python train.py --encoder_norm="layernorm" --fusion="cross_attention" --decoder_layer_scale_init=0.1 --decoder_parallel_block=false --init="torch_default" --lr_schedule="cosine"
Rows from block 7 of the image encoder of a small image captioner, named by matrix and row number. Rows with one number belong to one neuron. Each number is 200 + 20 x the weight over its row's rms, rounded and kept within 0 to 999. All counts start at 0.
After each neuron's rows are labels from the 100 images, of 14976, where the neuron reaches its highest value: "responds to" is what is common among them; "lies over" is the class under the peak. Only what is clearly more common there than usual is listed. The data: rosettes with rotational symmetry. In brackets: how many of the 100.
# fc1: MLP up (encoder.blocks.7.mlp.fc1.weight, 1920x320), inputs 0-79
# fc2: MLP down (encoder.blocks.7.mlp.fc2.weight, 320x1920, transposed), outputs 0-79

fc1.160,199,216,207,227,208,156,171,179,199,184,206,228,216,199,181,257,187,193,190,177,227,213,183,236,202,222,227,185,239,187,207,205,207,207,172,217,223,208,192,209,200,183,229,229,188,223,215,219,191,201,198,167,214,197,189,187,201,198,204,189,191,178,175,191,189,208,226,154,199,219,176,216,150,163,171,174,191,199,190,209
fc2.160,189,188,170,153,177,254,221,219,216,208,197,198,189,195,184,180,218,192,198,237,213,190,224,164,168,177,184,228,163,203,200,210,171,201,199,212,219,228,250,190,215,233,195,192,182,218,191,206,213,205,193,255,212,221,181,227,221,189,190,200,203,218,194,179,206,193,189,248,200,162,231,216,173,220,201,193,208,179,196,205
responds to: dark (46); three-fold (30)
lies over: rosette (79)

fc1.493,188,238,168,178,229,192,189,191,195,227,223,189,199,188,179,214,185,190,192,196,209,214,243,192,195,219,192,207,219,200,203,185,191,208,189,177,185,236,209,184,207,223,213,188,198,199,186,178,160,219,174,165,212,235,159,233,198,187,203,202,207,202,218,210,229,162,208,205,192,201,226,164,195,166,192,228,200,169,211,194
fc2.493,197,171,226,213,174,194,205,201,195,182,168,192,179,192,197,199,240,218,227,208,185,184,222,238,174,204,181,193,167,215,209,222,187,191,201,174,195,206,167,213,222,250,200,197,221,219,202,222,231,185,197,209,209,180,254,194,190,167,148,199,209,205,212,192,205,204,201,190,232,150,228,188,197,212,210,211,161,171,230,203
responds to: three-fold (54); dark (32)
lies over: rosette (100)

fc1.14,163,235,194,225,223,162,137,185,227,216,186,229,182,179,195,239,187,195,231,192,213,211,180,200,192,220,197,182,255,191,198,219,188,181,169,231,171,190,161,200,179,188,231,202,178,208,221,219,180,194,209,161,211,189,212,183,208,236,229,182,190,194,203,166,198,201,212,157,200,222,178,179,175,190,179,201,211,236,173,212
fc2.14,211,196,193,172,164,217,242,247,188,211,191,184,204,192,211,180,203,172,131,209,191,201,198,174,219,166,198,199,151,197,198,187,185,227,209,207,231,204,259,209,187,188,178,185,200,223,194,168,258,200,199,222,215,213,158,200,200,175,189,219,218,224,198,220,208,207,194,259,211,148,210,195,201,224,198,217,186,163,194,210
responds to: vivid (64)
lies over: rosette (74)

fc1.641,198,183,213,224,211,190,200,196,214,201,179,221,201,184,174,244,184,175,188,235,241,210,197,202,218,208,218,214,235,246,207,169,243,192,153,224,204,175,170,222,201,185,220,206,226,187,192,156,196,229,214,216,189,225,230,166,219,230,228,190,189,181,197,210,191,196,189,160,193,207,171,149,163,170,193,225,184,222,193,202
fc2.641,185,224,171,200,193,218,175,247,226,189,201,204,190,190,205,195,234,203,229,210,185,218,241,190,185,189,166,175,165,181,188,235,155,173,213,192,223,210,228,204,212,185,202,181,191,237,185,235,217,196,210,183,187,202,191,214,214,199,195,202,211,178,204,169,187,191,230,207,177,179,219,265,212,237,213,190,201,223,197,196
responds to: grey (46); earthy (39)
lies over: rosette (94)

fc1.559,203,227,197,230,193,208,204,161,215,190,228,222,207,206,197,247,192,180,181,204,207,210,192,219,235,223,228,219,269,188,181,206,215,202,176,225,202,198,191,212,182,198,206,219,249,188,193,202,204,211,178,208,206,194,182,184,211,224,208,168,204,150,194,170,202,222,246,183,210,247,200,216,163,165,180,194,184,206,196,202
fc2.559,199,196,186,180,175,210,195,238,196,200,170,180,213,229,202,179,200,216,243,233,187,207,284,207,163,164,174,192,155,208,208,205,189,202,191,188,213,211,219,182,227,200,226,184,177,205,220,181,176,200,226,249,208,211,209,242,201,184,201,214,211,215,198,205,201,202,186,243,202,178,223,219,227,255,241,171,256,216,167,218
responds to: dark (35)
lies over: rosette (82)

fc1.413,143,200,187,220,210,161,164,176,200,221,186,233,149,208,184,162,193,183,218,212,220,204,212,185,194,235,183,205,193,194,235,212,224,184,146,206,192,227,123,186,183,224,207,223,188,241,216,179,199,193,221,171,223,178,232,207,216,216,182,215,216,190,192,176,188,211,194,177,224,201,145,136,207,198,167,209,190,225,210,217
fc2.413,254,206,214,201,221,211,217,222,216,200,163,164,248,185,193,250,213,202,161,215,176,207,203,196,209,154,218,194,163,223,222,188,159,190,228,207,197,197,240,232,217,186,205,173,226,170,196,196,208,204,156,220,192,187,203,190,213,199,200,177,198,223,215,185,190,186,212,188,188,192,224,244,203,191,199,201,225,176,185,190
responds to: vivid (89)
lies over: rosette (96)

fc1.76,230,216,190,220,209,218,235,186,207,183,203,163,254,198,205,246,203,214,205,198,202,218,199,226,200,180,229,168,217,186,170,203,168,214,220,196,230,210,248,201,187,173,192,217,207,166,173,212,188,188,149,234,186,211,190,175,195,214,172,189,203,184,193,178,188,212,204,194,188,230,215,255,205,174,179,190,193,182,176,178
fc2.76,170,191,177,189,156,198,178,197,206,216,195,223,167,205,197,152,191,205,224,221,226,206,241,184,176,205,172,217,174,210,180,212,217,200,174,215,174,212,177,155,215,199,210,185,181,241,205,195,199,203,265,170,196,225,213,241,188,194,211,228,219,202,201,218,218,225,223,231,202,179,194,124,212,222,195,193,239,230,190,216
responds to: dark (39)
lies over: rosette (88)

fc1.314,191,184,200,193,199,184,208,175,175,243,177,184,201,203,208,196,181,167,186,210,196,202,205,195,238,207,196,185,219,184,178,205,219,193,241,214,194,212,193,223,206,195,207,193,193,196,174,241,198,204,222,194,175,184,184,192,180,194,187,198,239,173,192,216,199,235,209,187,167,229,148,169,215,158,211,210,169,188,218,206
fc2.314,206,223,187,191,200,228,183,207,214,196,173,195,203,199,205,231,206,245,196,223,190,209,250,191,171,177,206,195,156,165,209,200,164,176,203,200,209,197,209,195,202,230,218,188,179,204,211,154,181,198,153,195,196,202,205,214,208,187,163,205,204,218,202,176,180,182,223,203,202,174,238,286,196,254,218,212,249,214,195,184
responds to: vivid (51); pastel (42)
lies over: rosette (98)

fc1.513,223,232,177,213,224,173,241,185,204,173,206,177,235,193,205,235,165,178,169,188,218,210,175,215,210,193,207,176,209,176,198,188,162,205,195,214,222,228,228,203,176,187,197,228,215,172,184,216,206,229,171,198,169,217,199,182,210,232,209,154,186,185,185,183,222,180,208,183,185,203,237,239,175,194,184,199,192,176,179,188
fc2.513,199,163,172,179,150,207,191,226,216,214,214,197,182,206,200,177,204,202,236,219,221,218,235,187,174,200,190,202,160,203,199,230,188,189,164,224,199,193,228,179,210,198,191,189,180,229,162,197,222,208,223,199,210,217,181,240,177,196,216,205,217,205,196,184,193,208,222,216,203,186,197,184,185,235,218,171,244,197,186,194
responds to: three-fold (37); vivid (37)
lies over: rosette (88)

fc1.728,202,137,208,226,194,190,197,192,189,237,192,197,183,197,202,197,192,161,166,218,231,195,196,186,201,208,188,216,197,177,197,195,209,208,194,221,180,213,148,232,214,216,187,192,223,221,166,186,210,202,226,206,220,184,210,186,204,219,231,227,212,170,216,175,190,198,205,221,214,194,189,153,175,169,173,223,163,145,195,201
fc2.728,217,214,165,176,205,209,209,208,236,206,187,172,219,191,188,223,225,236,224,219,180,217,247,197,194,194,183,196,166,225,202,191,152,188,198,211,210,203,246,208,223,177,223,205,205,201,221,177,172,203,219,198,187,199,214,206,205,186,156,188,208,202,183,187,189,186,206,203,177,183,216,276,190,247,232,185,219,243,213,174
responds to: vivid (52)
lies over: rosette (99)

fc1.8,228,244,193,183,206,198,204,220,195,181,219,186,220,201,225,217,181,241,236,197,200,216,186,210,205,205,242,169,226,175,199,223,204,171,151,186,201,191,203,208,184,182,200,227,177,164,184,222,218,230,169,243,223,209,185,205,193,232,192,196,214,201,206,186,200,207,189,154,185,225,222,212,174,182,200,215,220,187,209,204
fc2.8,178,162,207,206,154,188,217,191,203,217,195,220,196,208,189,177,204,162,194,225,226,202,233,183,183,206,162,222,173,219,196,212,209,214,219,241,193,215,239,164,199,187,211,176,191,234,184,184,214,197,231,175,209,230,203,209,187,189,235,211,207,210,187,211,194,204,235,224,190,169,182,172,207,214,186,192,215,215,204,226
responds to: grey (46)
lies over: rosette (90)

fc1.460,223,216,183,198,225,210,213,155,209,216,207,200,246,196,201,252,169,169,152,214,229,207,180,192,245,204,224,213,274,184,209,210,205,212,161,209,199,204,200,197,170,183,227,209,235,152,184,203,205,195,183,188,211,216,165,186,196,220,233,183,197,177,195,158,195,194,239,207,184,246,173,216,169,145,205,224,211,184,179,207
fc2.460,181,182,187,198,152,195,184,231,202,200,195,199,173,226,213,162,200,235,260,219,193,217,290,221,163,190,166,191,153,206,188,209,199,193,205,192,202,215,187,190,226,193,214,174,179,237,219,198,188,208,240,225,201,210,224,234,193,183,181,213,208,208,184,207,206,218,190,232,208,160,216,206,221,257,218,172,235,221,176,218
responds to: grey (56)
lies over: rosette (89)

fc1.262,234,177,200,185,249,200,178,179,227,204,187,210,253,184,169,275,164,194,170,240,199,203,179,206,202,210,208,206,234,211,191,190,213,210,182,224,215,172,200,191,183,170,193,234,211,177,170,172,210,204,202,189,182,189,192,163,209,209,218,176,207,192,201,177,210,212,232,176,189,200,201,197,184,170,191,213,191,200,184,187
fc2.262,141,215,193,191,152,201,192,252,208,223,202,186,174,215,226,143,204,209,240,206,224,209,250,181,172,194,173,200,180,171,185,221,163,179,184,209,199,231,199,181,208,207,212,176,192,246,209,219,202,202,224,203,203,207,184,242,202,193,205,229,224,202,205,199,187,210,202,259,205,174,199,220,203,251,209,192,208,210,180,210
responds to: grey (59)
lies over: rosette (81)

fc1.302,215,262,200,170,193,188,180,227,212,191,226,190,249,200,222,193,186,240,201,192,159,222,181,244,170,193,216,189,234,188,201,187,174,207,168,191,203,207,178,226,197,221,195,216,159,209,231,204,203,177,154,255,186,210,188,176,200,225,163,178,186,214,215,189,175,208,166,172,181,217,216,195,194,198,201,206,185,196,202,175
fc2.302,178,155,216,203,187,189,222,170,208,217,215,255,148,180,197,164,226,195,204,183,213,169,173,203,187,225,173,206,192,223,210,215,225,187,214,224,176,219,250,162,180,174,203,195,216,223,205,185,214,211,220,137,185,226,194,201,226,204,261,192,211,220,185,203,214,216,229,202,174,190,184,178,192,205,193,204,210,210,197,209
responds to: grey (37); pastel (33)
lies over: rosette (91)

fc1.180,204,195,209,206,211,205,201,163,206,204,182,199,207,190,180,272,196,176,204,189,197,199,186,211,244,225,216,197,259,204,220,215,216,213,202,234,187,179,214,213,180,167,210,205,241,170,164,206,208,223,172,188,211,204,190,169,188,214,226,179,202,175,185,193,204,209,232,195,187,227,190,188,187,143,180,218,203,200,188,221
fc2.180,184,210,168,189,174,202,206,225,209,205,206,181,204,215,208,158,210,207,225,230,197,211,262,203,164,175,177,205,159,192,183,203,156,193,198,204,222,227,224,177,218,218,216,190,173,218,224,187,176,188,227,231,195,220,190,234,203,188,169,215,227,202,190,193,185,193,206,241,208,165,220,233,213,251,217,185,233,212,181,211
responds to: vivid (41)
lies over: rosette (85)

fc1.578,213,210,195,225,194,204,177,180,212,210,202,226,214,190,198,256,192,199,189,222,215,217,198,217,217,224,222,235,224,215,188,199,207,183,198,236,196,193,207,210,176,175,226,205,209,201,178,210,210,188,209,197,199,214,185,183,205,207,203,191,189,184,174,166,216,225,235,177,211,193,199,183,185,176,184,202,197,255,185,193
fc2.578,186,240,184,185,202,221,209,205,199,208,164,151,207,232,212,140,202,199,213,222,200,203,246,163,167,172,186,190,168,186,198,210,182,188,164,198,208,200,199,191,207,204,225,174,176,201,209,185,201,196,206,245,190,196,171,229,202,179,201,226,225,201,224,210,193,183,188,257,188,201,216,212,211,222,197,196,231,198,175,201
responds to: vivid (48)
lies over: rosette (89)